Weights of a small contrastive audio-text model.
Model: log mel input, encoder arch resnet, encoder norm batchnorm, encoder activation relu, encoder depths [2, 4, 2], encoder widths [64, 96, 144], text encoder width 128, text encoder layers 10, text encoder norm layernorm.
Data: trained on drum patterns on synthesised drum kits, 26041 training examples, 24.6 epochs.
Rows from block 7 of the text encoder, named by matrix and row number. Each number is 500 + 25 x the weight over its row's rms, rounded and kept within 0 to 999. All counts start at 0. Numbers have three digits each.
# q: attention query (text_encoder.blocks.7.attn.q.weight, 128x128), inputs 0-63
q.0:463509477550509500501504468506519483491503493522485494516473423535475536484520508471476514515509523533531500496482483480533455500462507498487527564494478522541502503506547479504452544442478483
q.1:496455532489485520478455477478488466497502494484533510501566486500467456467514500485483528472495503463539493500473496501572495496550523490494503494505445516542533527522512549496491473484524505
q.2:464501484510513509506474516514503516566506483505504502472485528485447506485505510510493496510496543464495500482528504527521542489525442501527492491516528517484509519483491472484480524550523482
q.3:518476531501476502465503502504558525532526492492507507522488497457468478493504489501519543514524481505464505492524572529511496492500520487468534483533547504526563477503454503500499454554456493
q.4:481486502488499508453512487495492519494472546467465504532515520505531491521461528473534477474504505523497451522476480523529480478492459508518535475525509459491451533463535548498462493469488518
q.5:518511529559502511502478516488521491483483494494486515468510492519484507479518477491482522468522516517528497489475475508528445514507486542461478524428469518527528506503499508484503519474534511
q.6:499524475468482519440486495505490460504527469462465484507470470460472479503502507479505521454465483506506467498500523488493526496511489499507530523562503502487469515497498497542501462549515502
q.7:481477511516461530494489487461476466470486507513500515456549478508529541499512506554527476504505454501487540513482497475495455484472501496530513504498464502518505505527514474466466518481517498
q.8:491449479496504512470517492569517547537513474497520518498483452514459497546499480488536514478535503503481547496496466506549525506474485425479488530533539477526473483514502512493460508509491503
q.9:510502485538523543490473506495483498498496479459530484532566459509530514491505514483538486522485526524488503449476489510451483512503478473526504538484487464531462506515518515491514538484532483
q.10:505490476571482492496520452475545470499486532514479510489495504531497472495483505507473533510529529490537504514490474522495445447510541479453507521525499495515493508466508466496508476517475483
q.11:517557474520543539488516515506511461509468511527425472500471530486472464525458514485490511507488469492511447473522513475447528494529502524476492505501534480521484488497503462514511503496501520
q.12:507480429496475468504498490522478505464447479527484527496452513461473489524510521490499562504514501492475531496453459422488541484518528508507491485474482493486531474505481513505489453541494503
q.13:485518531480512465482474486506483524499516505492576507487513498510418507511531501480476515510505482542517457512560449480511523505509537456459481516501473492491528513523505490476506472494557537
q.14:457482520509490512474490503520466503488486487538514509476483511555451488482515501518495474464465505484518507519479474475497465509496486451468482527512496503540466488556540489477505510497511550
q.15:496501551456494513503515493522506527507535488528510485447502535534480534511459488506527474460464522493489475510530500515467488520474463474541482513441462538506508531515494502496513506458458477
q.16:489559471521489457499488476517508464503495496515522480485463473511535508526522465523470498493536521512519515516456506509511498524499525515460510522466495481519485489487519447505507544509504515
q.17:511558501502472503476531481455520475502487476545547471490513517512567484523482446469518494488496522487484477511461468471489484537488500509499515522497466505525472485499536501478538518504535478
q.18:527486553519488509516478495485474479519455514498474532503532512466516500484509515459503486477495506455485474502486485476466513542502504500495519490505467498529445537498532507544487541476474489
q.19:485465526481466510497469441481487533501508465473486485478532515523456538473520498490491517526531506456481488509491463497513488507473468533496484458487478519522490526483526469493501477501538494
q.20:520476500487534474484488507521546506454506493492501542455526487524477529514510533479478507516532476513502511530496519503477486524510513476469518530511479436523452495469538471481483532470502537
q.21:456499495522475502511506486467503495509470526504442496495492448492472516498520490479547500468511497564485506503477508546494489448492483539479533537480493542536498511517517449506458493448519517
q.22:489486480496493447540528496477489501500530483528484474484518487499494518474490536491496509529517501503477507486460516482450521451503486541418503496464494492497525494451473481499511441479517522
q.23:553481480509522471520501484500495514470504491475499516517453517477523499485552510534487489523515508503477524518515510467470509475525535508500537490443534491478502475441477505491441509531511493
q.24:537500490520460526514464534472514510482571493473486484486506462501487523504527519535509523470550507518504530483482500535462525461519511496464520502492472524503545482466514496484454474485512468
q.25:494479464520511549502507524484520531486491523482479492515475502495510553485460489510525487518510494493553546529494507542502486458508487518537563478536535508550477485536507473507496509512466513
q.26:494449515505511448475487521533446524504507530427496487492494499514519558495531536500512504514496505513503557536504493542507510460502514517516502507507490461457492513498464477495486485452554490
q.27:491478557486527527533521475484496477569444476501455480492528512534540501492459515498491457539530521490485472509538486499521501531496452497523502493484482485488504527471503518479495561493468510
q.28:513544527507545498506489528498486445483474493545526516465520515494529496514466480482470480496468527504488493500504492496485507541536488466549484538469530508510468496514509481473496518506492493
q.29:478473519493520519517457493522418536535487465533490531497550456498474504530525484493504506493504485540481494524475510482493460496449483493469463474525525499536514473492475551542470498554482509
q.30:524498489492479497515498469498524522504523472527486494496528474490467479499487485505537506491514507498493502467484461502446471573489480514473441484483461529521498473538492529489514524525488497
q.31:564480464497468442507470480499492518497512460469493492527529483472467510490496548501476517476523483537498474461517545479491534500468500508487514485483544454497489502455483528510472528487468457
q.32:538523482529522508498492518482504510435420504534497505493488518498563511492495495505502427494504501488502531526516533464483474499523494533492537446469514521465548492533535474531501482495500514
q.33:510453500504525444465547517499515474491456485494509520572520489514571503498529489517499499468497527502490485516511453497521529477489530467511498537521520469507485503499481533468495498520503477
q.34:488484511498518536470511519501495521463465514493513521520492555490517519506458490514516491507453500434497502485494531486490486544513510493592526503500527463506461509488515502532483499515454472
q.35:506491474504531540505546545511506490500497531482518519498454518499465475492480497503501538550452505480485515461501480461496480511536507495530476485444504523501520500529561536507502455522479521
q.36:475511489540480454485506497508501502495538511540492497530507470527476510502531537492523503504514522561470515467489536471506504459502512543447501504489453562499497460534528483508505488459486486
q.37:536491491542443471516478474529507541510498486474467500560489453501509525512515508487516528510498524525529488449499532499479504466497514517496543522536522506514501503455527492497475481480487482
q.38:516475543533458484503510491476546469531464476568485505448487503513510538476476527498521493495533536479484477494496479536543483503476530503474512505476484523513552508504471500510518517508462476
q.39:495453467515543481504467496543496523489467524499533475545477497468496537483502474458498480485472463486507525516477475462509497489515532525444476530482473528536474459524514474488512516530492481
q.40:498480474528481506483482520476541468518514523491493510489528469540462510506494500478533520475478494502479502521497456489500473459436456511491499508548527463495487487490526535514543471475484498
q.41:519517504524558473532491483527490465516516524504501489517460482457527453464518457537452505501482492498454504509509486557471497524480514512470507461478530464465508510467496496506486499558495528
q.42:523488469492517463530507510475540536478445470509527478482566488513516532501502509487520481497538487533510497504526480487492513478510465476511484495489506481502518533539474522435499524423493492
q.43:450494477494510519548560501492556495474516501472439484510449485541492497488500495502489536518482535486501542463469518503498501476476546517515503450521478511517485538517559532524499472485506550
q.44:488502509509485542480517533450524478513453502507539469512486483530534475473497485480498487503551511488522503507506464486549502489498506493505505491479482505492495558497514506483525485489512515
q.45:502497494492524431531506466492491561479479465487509458501536531466513504533479517496518527509520496492519496519544481496496540516520489493495485478509501477505531503498503528523489519514498446
q.46:507496554486524509522525461527478562551523520467506497474532525502452504491487487519534521500505523510509500489524509533516460547472459507562487470476504501513493513512500526521546555477517490
q.47:500504543522522528545506516515469538502445509487491462495469476502492525503533458478505512565506502506442551472540503523467486481495489475529488502500500537488530500510523481508459492537517505
q.48:514514477534494526517457501434508488503484458486514459554508481499502510508499458457461507508579512479493509494456505505536528502515516529458498493514436545508515516528510474494530517477520484
q.49:497528523494542485514449502477497469538482448488509517467527488535455513511497510498453479493461486507490480489489466466430470500472472522502480487480476480502522509517534507498530506434549496
q.50:547496498473480499489521525517555505519499452512485541489500501480457510497458525512534509478551522475510538499490524488511467499522471475508484537458494526544537460528499503435553493478495500
q.51:507531510473462497467518519494427468482513550508562523502468527480465478515502500510517534486499492482511508499534538466515528494515489515530496487504476538492503520481453469503506509510505522
q.52:502516509519485458476505461495482522482509471487505510480528476516482520517532549478507521542539494481546496536483523484485531508521498468531493507528538489477526494492485514460507498518529526
q.53:481527518507516505540515487493522483499530536472528555534510448499478481503542516489519504472534546516512505506503504497485476485533506484486485480513553471464503491489473504435521511475490518
q.54:481517488474485554516522486435502491507479509475457487475552438511494446512495469456486480513504494542511498541471518500493487489530557491464501466506453530534492480526522516521499521486491491
q.55:507458496497463505525495468504515548450485509462519469518509476497465465551529525505507493497462514523517524467502482461534498489527501509465487506480474517531487512498502543516492465493514512
q.56:489463527460498481526530498534511483527469511526549522508489497510506422458513498521506499481493532497464485509505487523486474497554487512499517473539538461475509520471463515479490510506496495
q.57:540512510473468521465470505479460535531475490491491480521512502475459471518499509538498494525513483499511507467499537489497512520467477493447518470497503507508494485475479471534531457527500521
q.58:535494498450463456463427497463501505488512480502475510472561515473444485483528536504511516510497468531513460533517500488497522533481485507448497495468486512482492520499471517524514468457514508
q.59:458530512441469483510480471489482504506497434518514506471497466524440514495494490485476495498535479519519454521532465483496506515486491475455505517518434543489516520508507467515526492492503476
q.60:489483517480491501493506554518505488544480481531528478509486523518540518508488545515511499486463511548471465515533490530466550486487505496516509481529539507516545519500496531530469494504477463
q.61:512537481525486521497467454482498517484528475540491522450520520493509554525496502438495442498493511483503503491464516480455515484505469530524496570504460523499498507505517453524530520440548513
q.62:500516461531499489519481458468473498482497507497511496496547510503482488513504538498467501513469527506504541525443501501432507508502483518459497515517463502478519502490503482529522496510471530
q.63:505498484519504515465518495512484463517528540563474539470467528512514502522491508504466526498508491507488477526483462527546512472452517493473519481464509507507498491512526509562485495536479503
q.64:508489537492476479499539507467499538471457478492506491485471448478509486475539471495466473438490468497455526541496487480518554484499466576538505513499486511456482489471536509490541466488523518
q.65:511486537509493499522489503476488497491489559478521525475493521524504510436480494486540477501489523504497508458481483511474488463467507529551457489505508515499517512482542542480462440478484510
q.66:520556480524481484482435496455517475523451482502506492508465487505515475505505478518489447475494512534516466530452516494514501505512501525454510509502458490520509504535469499531480535497522497
q.67:470477524484484514524494525542512522466531525493524481499542460479494469462526531520496527529520519494514478438486535490522508492526511469462456508532490476515532467491463528500542479457488486
q.68:502545444498527481482490486505498489510500513523467551501529480523509503509487484484500491516491470490481501523518487518521486503475490493503522504538506496470496493529553539482526529551522529
q.69:517510522513485494482475503508515554480474510521553489517477464488501493461517467492525449517510469500499531507494498530511483497472521532542474513499501517512489481458484474493520508484501515
q.70:499524496497481502466467516501476476546484485476461487474539472506455522497465509503518475497492530504507503469502509510464558472458473530496471499500534519515498502436522540478494485531503482
q.71:494478518547495506519489508472479501469491523524481515458493502483500498486542503493488472470497493498440512512483496513513477452520470527531500478452477521513523486487528498491488513478500494
q.72:473483490498491486518465501511545528520563481509497513511509491516450497497533509476506509461449455530490488522476487475521504470488526499516506494486513547535512476477506494496501469487464506
q.73:500501491475541483465491445491454528499488516511495490477507507483493461527508469558476481537460520473440499490533476492520522507484465486487504483501470463517507503523531508516509532517496516
q.74:501500544516522486521557469477534503517446522515517504514527495494524508525524521513509496518535521462505487482483465509506518540534539515512536528535522489435521498535513504505526506526512494
q.75:519528460507524512462503494522492480516493469431481492502487510493529512551479487498502513510496492518549511472515488520471526533492476500494497473517502462503485494543452536517511496566500495
q.76:514525457473475481532518501533545492520487501490543490525496493481441523483498505518486523496466523503474504530454517485483511491529528506471475582550499531555522512520530466494479478488475507
q.77:508491516496497535495512488483492474502498521481490535525488517473544481501510530461502493500491482497494493503460481544496493504520540519515508474535495497491506476518499535519492503561494561
q.78:524525481482488488517494479528522526546466508528478511502470495520462524516477469504497473496513473461480478488467461498488475525535503497534537461474510493493464516511515444522497469501525509
q.79:493444491494475554462485537509476526553493514487501489506516529527510516483505518507498489506540474524513493522520499518502529511523475510505536443479456464487480539498509508524497496526486463
q.80:431515489544480491518513484520540526493520504501506497512455501493485502472492471479480496482497478495517490509486504487498498491513536481509483501503504529499508511534493461490521448535463499
q.81:473530484491483462475476492485557485510449487475499455484519486532490508472480510541500519498539493511491516511480490513451502501511538467459535507494529482527529513530495517473473498478501472
q.82:494472519460491496479497527511470491516493480542466510478501498507488516494482537464521511483490481469460517488522488535479531502539514523557503452508518497442501516485518466473481483513528509
q.83:512495518541501503526497530519481516522447517520487590524517460498513503474547501498519490506496500518465496488476486489508493503483516524515515502472487500511497517496532500483466483519484486
q.84:551513514510526491480475516458447484478498475500429517456511469479527496521494524505515481516492470492510514518503492515508490526527522527511548467489479484514572501526503519486469475480537527
q.85:495491477494523512553527537516509504485504491547531495443512490491509494508492521505511497520535492480501504487477472505452480478487471487511508455520534455470462506443496505509471484478481504
q.86:496463504501535483506505501482474500465488506562489486464474558482515480519495492465528491488468538460468525507509490511463505448543497496497521517531508490505483507547482515505497484505497542
q.87:548510506497467463516522492519500535458458513451525503573491466496483450476507488514507492505518494544495533510515557469505511512535515521468483483501499492533513527469484470482489468502471489
q.88:546520466488486495472533479462509497478491471510517455485498497486499474506466482549493484505534537546508473469469501511503544533465536486481486497487504517492519507474491554522492498498502496
q.89:519503463513488538483500522477438519479510483548454525478489488504496506476485513482524554486533523483515487511524503459507466518478514495546458525529496492503504505493548441539538508473498521
q.90:507509498515516492489535508451493529491522478490450523482493533496510502495474480470518505528444481529493474481539522531517499515476485475505470486459503491457456494516536494479470515505536560
q.91:508478532499488512490444489499518480543492500496500546513477478515508509520515446507551497509515485482520509510494542494535536528488514471530482496516467488515497489515545452540501531528492496
q.92:481548469458491478473498534471501517517462486480479494488490518501501492536465515541514486486488510469495467537532495513487493473515492464536573513510496474516474511524575464491459500497523509
q.93:536464497472538515512487507502467515512552516509499531488515488501481492517545531460480476450491532481454506502478520512509489461541465486511498457493489510503486500461543544467476506462488468
q.94:486459542509477485509506476525534488551491503465497506499530487490473495472478520563507490524473533505526506514521508518472488482465470541478491465483453502532516527482483490484526530479473462
q.95:517500488528487422476499490479471487492504481495507504536525459495514490506525491550513464510491472515513562527522508487530529503499486550445505497469490531515516489508472482496486493502539494
q.96:503502489513513514539494481524495504469450512504537486514469434493525485464539474481473518534537511520494491539484529497502516522523504467534493529534471527541521493483488467497497525518496486
q.97:501509503475556433526473499457506509529483487497461523486535505550470555529527513539506477484492483492508502547500490473522523494515499523495491537519501523477517503495464482503504497525515478
q.98:484472473511494535455483518448477511456483530510454456515519482526503525495488504499523502464501518498492500482524505451522520477517469514502496534499485462504460523509497497525545447504518484
q.99:514534475502507516485523504554516533542503550492554488531491529520451512494515485503492545497515497495481510519470512458516485524499529532527454527521489511524507488477549480539510427513477516
q.100:531480514467511483517531505484538470524495500515490485474488464439491490514509462469499502494476506561480471518463516498503475483490465511526530493468506516509483511490474517499480520506501505
q.101:503478535514465496476537477487479502489504466448505520516493491505498456467504460472525505516500498477503486513499493466468556500515504518463504514517470483466531543508512547495512497530523483
q.102:495492498487521506523501515469495477517477522501457461443496483518530545491493449487500461478476497441478460469491522527490530472523528512542563521499469506475467482524479503488537511498529504
q.103:512446509482500491488487523509506540447468469522497483512475407469487523489544526460488475498499467514488505489450508500493508452529456509540519469527527469520484490492524497499488480478485505
q.104:493454533525537478513522504486501497512520514521528536505531538517490513496552526484507488513434504531509497527503477535491520514466493520524451514486483518501480480503496437509506504544494565
q.105:473518521488506465483500500506574498512464473506489481499479476482486498476510508519489477512520530583519521529485521513530514526507547470463498498494486517472474503526501492509471506463510486
q.106:491480496552523473509493521474470524456504510457446490501487554542516499504491499493507539501460456488482520509507489505485500504552502504475511494518479514504556497521463483517543504534472500
q.107:501484530471536510525513461509505475514553493492496465495512487515483543466473469503522522573488488535523497515489499476516523497462552506486447495496513483529532494501451516514505476512502565
q.108:507514526514525472495466503493522501499497480470508530512524468493505522477498493512508485518506468497540542525546491536510484518454524509508492493497472520530525498506475507510473556530505485
q.109:525482519556493482530507488499498467496512506485475522529511497491536474508500482462513538519521478504530531521501487498457522500493478522451525506506495501483460509507465595510527518554481483
q.110:484503503502517512481509507534521516538529537519525525524476508511464511514484458508494485461537535492465468491459488471553443497502507488545521488504509512492456499496514493494501506540450547
q.111:571512514494491540502491460501490475498518461479523498471478473498458525513491477511523486486522483481498520492488563460522477485541508514491482518505430529516526520451529520507447492500530552
q.112:485464521478516482493480477475511571475473519501530465501487455514514471498517505515470548492493510489502544486452520464478535511460527500516488500522471492549525457486507522500493491449485430
q.113:534542496501506520470514515512471494515456515489496523477463538520510491541521481519511453510479490516462465495469485517500487533522447524524514461477513503497463508527544483519476496516521546
q.114:461453497514523500520498515498492533522513533483531479463542475506489496520485500530498487501453511536521465502478521468513503493531498491535516486519450520506454495507461489446523483536474486
q.115:520540480483447478507486536531496472483558500464561504513517546517486544513487526488490485440548541522546490486544480503508475489516487500485501489496492541506531506503471515480484454475524460
q.116:486512509528501487531518506495542457489518494502480482476488555502497476488449449476517458543463506495466486488493542489473484504533494504492500507469510523476501498500477503493493478536476496
q.117:530495481505505460485503514494487490484502545502507531504508507464512501521473495504529499486485485521529518438512513502466448536511490510500504519484487481481528475470468539470541484503491514
q.118:515482521497500533507478490490451493457495479446490476491478500476524466458518524449522535487484443465494515473502518508510516501471510484529449503483504537513523474469501562513500509535525482
q.119:532463535470499508488519444514522527493459560493511490499533503468522488504485505492516559487467501481496498469466494502483481533517529510497496505513502498541508513502522514481463482502490514
q.120:508503523434489501516493506516493493507498494498514490490508490481468510507464499495517515485509515534527483520479495491496496501522506513495514524547468565464494500487492499500539557483502475
q.121:487481525533554518512491497503499464503509491534536506483515504476486483500473496506538461513478540509470537502472485496502480467527513512518495513465498536566490496509494449522450526525516532
q.122:472457518481528496498489542518492455488457520481467477474524501516559489513481549509513470496454494529488505472502497560508505506446491548481520476526528494519450493519487489510509511517500514
q.123:543499468480460557457497513461475503518492449486475509482438481523495541505515533457538462472517493499528493505483504502503518493520504528476528442503464510527517521494508529530469538502516497
q.124:486543477483499479493505452466534473513508491464473476467491542525470497520461467532470480545494508462504483552467503486497519499474520545466507516501464494484527539524502508526454551489501504
q.125:525497470516491496475492547446498534485466477502440492492480541468515475508510514479478489460485483487451485509499461538450502508493457482522545501466506490466501500536565502509511500496492499
q.126:520490508509500501500530482496467480548467495539498489486511542446477509517517512492510454524476531507438492548504471499486550523489451490474530467501502506525517503532535481519519520508500513
q.127:511519468523487505505484483451536462522512496481455542517495505525550540527495524484479483454509498474478494549478494501528507497488534514519486507492507488468499478538571508487505524495490504